A small contrastive audio-text model, trained from scratch: encoder widths [24, 48, 96].
Rows from block 6 of the audio encoder of a small contrastive audio-text model, named by matrix and row number. Rows with one number belong to one channel. Each number is 128 + 32 x the weight over its row's rms, rounded and kept within 0 to 255. All counts start at 0. Numbers have three digits each.
After each channel's rows are labels from the 100 clips, of 14848, where the channel reaches its highest value: "responds to" is what is common among them. Only what is clearly more common there than usual is listed. The data: notes from a synthesiser with random patches.
# convs0: expand pointwise conv (encoder.blocks.6.convs.0.weight, 192x48x1x1), inputs 0-47
# convs1: depthwise 5x5 conv (encoder.blocks.6.convs.1.weight, 192x1x5x5, trained with AdamW), a 5x5 kernel
# convs2: project pointwise conv (encoder.blocks.6.convs.2.weight, 48x192x1x1, transposed), outputs 0-47

convs0.157:081128178128237128169067191128079128068128077128128187159128128128183162128107099128128146128128128169128128128128128128128128128128106128172128
convs1.157:161141118136109163130119105056125135113110116129099081093095073071078098096
convs2.157:128178147128201178128128084128090114095096128128097152118128128128128167079093128128128089128075128128158128075128128134058128128159217119064124
responds to: glide; pluck; harmonic FM

convs0.40:182128180128128128128058114185184190128054128128077128128128078128128066155128128128168096128128146129128128128168128183128099167128128128128183
convs1.40:111120136113118114109094102101111085111124108173168171221181116144162152134
convs2.40:128094128128148128081103079109128078135200128152172089074128128077151079088128035128128128128128150151128100082157081103110153128084128162128128
responds to: bass register; detuned saws

convs0.75:128101112131187128055128075195151071128128128128128084167158128128128152145128145156163147128128128128128084128182134194128163189128191083128128
convs1.75:115155063186127121142103141127122108120160143114122076160169143120053179120
convs2.75:128128172181128128175071128128128128128128075128108128133079128165155100114198097093080118150088081066128128080128083077111128128128128141055128
responds to: tremolo

convs0.16:086128128128102128128163189169177128178100078166140128095128128128128074128128073161047128160138059072128082128179154153128104128128128128128127
convs1.16:174148190168113149131161152086161163123075106170182147113112122168150120115
convs2.16:128144155153128089098216243190099128128069128128076150128128128128214154166128128128164128128153154128128128128150128128128128128128105128128128
responds to: gate; triangle; square

convs0.45:128128148094128139173090186128185128158128165193128128165128166128098162128193128128128195152128047139128128140128128128128177128128081128128200
convs1.45:086170090153103089119110144151099129111121122160113138091113213087180101116
convs2.45:128128086060128128205082128192169128128128128159128158091128128140097128075128100167095135128128128198168184128114128062128184128128101128141128
responds to: tremolo; filter wobble; resonance

convs0.181:186128118128098128053128128128167128128080073161111128128128128154128128128128102190128119180060128128178128113128106190171178128186089095141156
convs1.181:122124092107122085109138133126163232170167181089112115122107136150113124120
convs2.181:118128128128122149095128030168128161128128100128128128176090101100128153162155107191078092197128125120183085113169158128128145087093181128128128
responds to: bass register; triangle; pitch class: A

convs0.57:128128108128067128113128128128152128128128128128091128128057157128151123056168106170128128128159198092105128167097096171071128042167128087128151
convs1.57:099116121139153068088094136141075059065093099099108105145125112152140144144
convs2.57:128128128128128096144109128018088105168128124181164128087103195128128128112128103104203128128158128128128071087128128128128128106171128172069128
responds to: triangle; square

convs0.22:139128182128128160128128128081153172080128128128128192208173061128128128128128128206156128128128110128170167128080128128128128057128128169139092
convs1.22:136172214183160120135180153162095091102110088110101148119128111108117138135
convs2.22:128128128128149161089128128161128128128161092172137180166128183144128128128110128155105128128128075128049106128178100128146128128074150202103033
responds to: glide; triangle; oscillator: square

convs0.127:128158128128155053054128103128066128067128128046128095128128103104128105128133128128128155072142128128199173100128089128128128153183128128128089
convs1.127:113082123137104088101112101096099096081090080107143135096106147189127071096
convs2.127:128128128115128069128176111065128128128128128128114128055128104078184128049128197148128128132105081128128128128102128180128146223128128128128149
responds to: swell; triangle; oscillator: square; pitch class: G

convs0.6:128128128128178058117193069144161128178128119128128128128128104090081163168107128128168128128128128128128128181128128197128128128087128051194091
convs1.6:101070165117102115099149074129134098156114104131064168119127149100191142164
convs2.6:090128128128145191128128160128128128128080084128180072084128128184128128057197128128128077128185176128108128128128128128169128128166076182128128
responds to: tremolo; bass register; detuned saws

convs0.24:087128128128134128084179096128090128128180099060080051128174065128188112079156128163128066128128145128190128156128100128128128128128128113128128
convs1.24:100153137080153085150131098146101130120147148161092112180114196075136139075
convs2.24:128128093128082171128094128132128075128128172201128056167089128154146154128128133178128164128128156176128128059128128097128164128094157128210128
responds to: tremolo; filter wobble; triangle

convs0.106:166128148128128115147107128128128128128128128127229128172128143128128106128089128128076128103128179061192128128128128074128128128177128187081209
convs1.106:065075068063062129144117110095137117140137131142112141145144131128169165116
convs2.106:128149128063128128128128093128128128128149128128128128071159128128090128128128128090083128121128128128093128019128128192128154161098173090036084
responds to: glide; square

convs0.186:059128101128161128171094128128128128201203142128128128128128080128097090095167108161167104091137084164168189128128160128128175128128128138183091
convs1.186:186210177188196129141117128145145125102119113108105124115132149153133135155
convs2.186:128128128100159110113128103168091128173128209105128155058128160128128128143128145128087185128096119088128128095085168166128128087024128128128097
responds to: triangle; square

convs0.80:128168175088063128156128128177073157142128128128184128069128086128188093128128070128128098128136150128198103151117128128103128061128128128164087
convs1.80:101089097112114126121140123151126129139151138203215186161120164099112123139
convs2.80:050161128163128128128128121128128128179094160105073100137128094068056128105163128195205128079128128196128128128128128128128128128128128164128159
responds to: gate; glide; triangle; oscillator: square

convs0.26:107188103153128126128128128128128128128084171083153091128196128128128049136128115128108128108128134128128128182128036157189069128128177171109128
convs1.26:164117140059101133132106055076092121153107103111148135134148169151175156153
convs2.26:128128128073168154166047128114128128058190079173128113128128167128128090087172128198160100128128128128128128066128128161082128128128128087142128
responds to: triangle; pitch class: G#

convs0.21:128128128128035028180107128128128128128072128128128128128128128128140128128128128128128128128128109178154123164063092128097047156064128128128165
convs1.21:066116022068086132138112112140145156107149141130137107119132107141133127156
convs2.21:128128113107128095163128085190128128189128128128079144181128128128161202128072169088128186128128228128128070150128128128128128096128128128128128
responds to: tremolo; filter wobble

convs0.10:045175128072128162184090128128128128128106128175128087128128128155169113128128128169128139158128197128128153192165128128156065128154065158146128
convs1.10:089132172154126127175155131125168099111104077165139135118086172185152118071
convs2.10:128128128128023128195128128166095128128128192128077153128128184106128169128082101128128171128144183116128164154096073151128128128177087128128128
responds to: gate; glide

convs0.55:149066128128107183148128178128157175085163128176128076174128048146152163106128128115128128128128154150128092103187187128128120188110128128083128
convs1.55:119117154156141148154169204187099091068111104106096089112095125102122126137
convs2.55:149128151073104142179128128128128128128128128128104128128181128128128128128128179128128128128209078028049128128128128128189128085104128183125161
responds to: glide

convs0.126:128128157097118094076189143216079128162170159128128152093128128128157168128128095072171128145128164128128089107128128128150128128108228128145147
convs1.126:092081159132150086106189111116066072131119167125069143102098131112133118119
convs2.126:128037220103159106128128128128128128128060128128128128111162188128102071118117128128091204128128128128161094180165128128153167128128128128128154
responds to: glide; tremolo; gate

convs0.122:036115117118128115128106167168205064128128128082128165156128156142128151091175099128077153084128092106067143152128128128128095128169128094161128
convs1.122:144169198165148125146165130134138076181111125159168184163164118117136152108
convs2.122:128128104152193090128184035128098173110096075128104058128159128060173128128128150128128083089128128128075076128128128128128098128128128128128128
responds to: gate; glide; triangle; oscillator: square

convs0.140:128081128128128077173067128128189086175139128091060067128167128186074128128128128128090128156128193128128128097128080128098128128128077128128128
convs1.140:108114092107104095109091105132123124148114159172172181181143172157129188168
convs2.140:107076168128096128128128147128087128123128128106128128187138128128173182175064163128128128108095103187128064158071128082174128128068071128128128
responds to: drive; noise; inharmonic FM

convs0.121:156128148128114128128060095128169077128154143128115097128128157153150153157173128156158044195128214128048087128147128128128128128108128128155128
convs1.121:106107097120155085103115126128065094145127182072102152140166132087122176173
convs2.121:128092088078084083128154095128128128168109128155075091128128049128195128153083138128083158105142128128128169155128128132172159071128085151077143
responds to: gate; vibrato

convs0.116:128128128128128128128128128095128128045128067154128128103128128128128164171157037193128128074207069128128079128128128128136128128100090080128128
convs1.116:071053052106126120087087102148104124131142141138141116147169117094092129132
convs2.116:172137195128128128128128202128197128128178091128128128161177123128145128128128128128128191055128083128143123128128128128175165045083128100128128
responds to: glide

convs0.158:142189128151128079128128092173145128121167076149178076165128128081095128105128128110097128082095183171106175192128166128140085128128161128092086
convs1.158:088096116107100127107096113107081085110110086217176155136134143094151128132
convs2.158:128199128078062128128194065128128128128128128128128099050128128128128150128128128157149128128068049157127128128128128128134128060128128128198128
responds to: bass register; low-pass

convs0.146:080128128128128088192165200064128128199077171172074128128128160128128068078128105128101128153162128159159092128097093128128128128101128128128128
convs1.146:134183174113126155158142096096121079105154116093094121149118101076101095062
convs2.146:093128128128128128071128128128128128087098128052128144091203128128101157128128176128064072128128128092081128128097128202128128128206084128128128
responds to: glide; triangle; square

convs0.85:083181163128118128128155073128153128128150128157153082213103128163082128128075078081065104192128128077105128115108128154128085106128105128128128
convs1.85:131126161132136101095151128143100161123122120176243148116116131144161101091
convs2.85:167189128128185128063128128128071157102090128128128167128172128153128191149128128128128086128128173173128128128128090128128128128128166037104063
responds to: triangle; square

convs0.178:128128128128042128128128198095128128152062153202128128128128128128128100128128085095168169128193151098128128128102167196128128102128128100128067
convs1.178:186088109081125117077135122105167106151096108162126122072123171140106066131
convs2.178:159128158128128128128128153128061079231095164211114128128128124085173128164128128128174128128128165158128128147128046128154128128128128169128154
responds to: gate; square

convs0.37:128085128128108153128104128090194175128128128128128197164207169174128128128066128128128128128170128104221107128102128164174128128128128162160128
convs1.37:160165165216182110139130150144178145141145108106077090125120107125141123096
convs2.37:128092128105167164128128069155195100128151098128128186143056163173128084207078109128128128157128128107165167151158183128128128128103128094128128
responds to: triangle; square; pitch class: D#

convs0.86:128128182128161245128128128128068128128128165128128072128128128105113087128128189128091128128118184167056128128128128128128128128174066128128128
convs1.86:112142143131130116130146120131060098088079082066087098118084104108094103092
convs2.86:148164099128070107175091079169166128095100128135180141128177128146128148050128057164168128116188115098146139173128166147175128128128151128128128
responds to: bass register; harmonic FM

convs0.132:124128094128128128103175099128128104128128148140191138085164128128128102128118138157128027128128191128160094173128128154099134244110113128128140
convs1.132:140052170137125096100153132117133079142127143130093172140135157059185137120
convs2.132:106128192128097151106116128113126128128084128088161165116128128193224190128162105128128145142128153128085163052128069128138094128176128135128128
responds to: tremolo; filter wobble

convs0.120:128128091128128156067128128128056128172128088167054128128128128128074128163079128160128171128128173128170128128128090192128143076201128128144124
convs1.120:100067096115129101122158166121091072129086124150139161161139125164130186181
convs2.120:128068128095128050102128167128128169102128128193112120110128206147128094090128151122071128202128101128082128128128110182128140068148128149128128
responds to: triangle; pitch class: B; pitch class: A#; square

convs0.82:169149160128176128195162174128170128174160113128103128128128128198158105128128096128087128128169190156128128128076128161097128158128188189128173
convs1.82:103139135150151150144135152167116096131089113064080077068074144134129124176
convs2.82:178128100128056128128128095128235170083128128077128128128085128128212128128128171142128128178128174147128128128128190128128128128154094128128128
responds to: drive

convs0.95:176128128070066143153175128128077128096128128068168128128128128128128128111128128097128128128128128128093128026183128128185089096190128136145086
convs1.95:090074120114089068095111116058126123104110093128167130114120160138177145168
convs2.95:081174081128128092122160054158128128128128190128061128128128128128040128168128128149144109128128207128128128164128128200128144096128128128104102
responds to: bass register; tremolo; saw

convs0.59:128128128076087128101128128128128128146173151128128175122128154101128128128090188128062128193070128105148168128128090128197161128128046128092076
convs1.59:095074094163116064117121097103049101156090106102112160141122132135161115118
convs2.59:219128128128128128155102097128128128128028167169128195128171167128128128128128128128128128089152128128128166125128128128048128098153128128051128
responds to: swell

convs0.105:203128067128162100128128097128085214128128128128128128162185128079128155138128128128128156128191128121151170128128128057039128128128128128128128
convs1.105:099111173158159075069108124171101098089056137099110132096138136113105110144
convs2.105:155128074112188128128128128151128128128128128219128183128128142128070128128128128091128054128169161128128160181128128128040128128160076128092128
responds to: swell; triangle

convs0.13:089146167128128128162154128128128128128128128128128128210082176128128137174150128097208128128128128128158092128173155054059115128163177072153128
convs1.13:158115096162140095101080140080108120170143144086127136186148081087136167171
convs2.13:114128128041145128128157128152102143128128128154128026128186128170194128106128095163082128156091128155067148164118128172128088163128138128128128
responds to: tremolo; bass register; triangle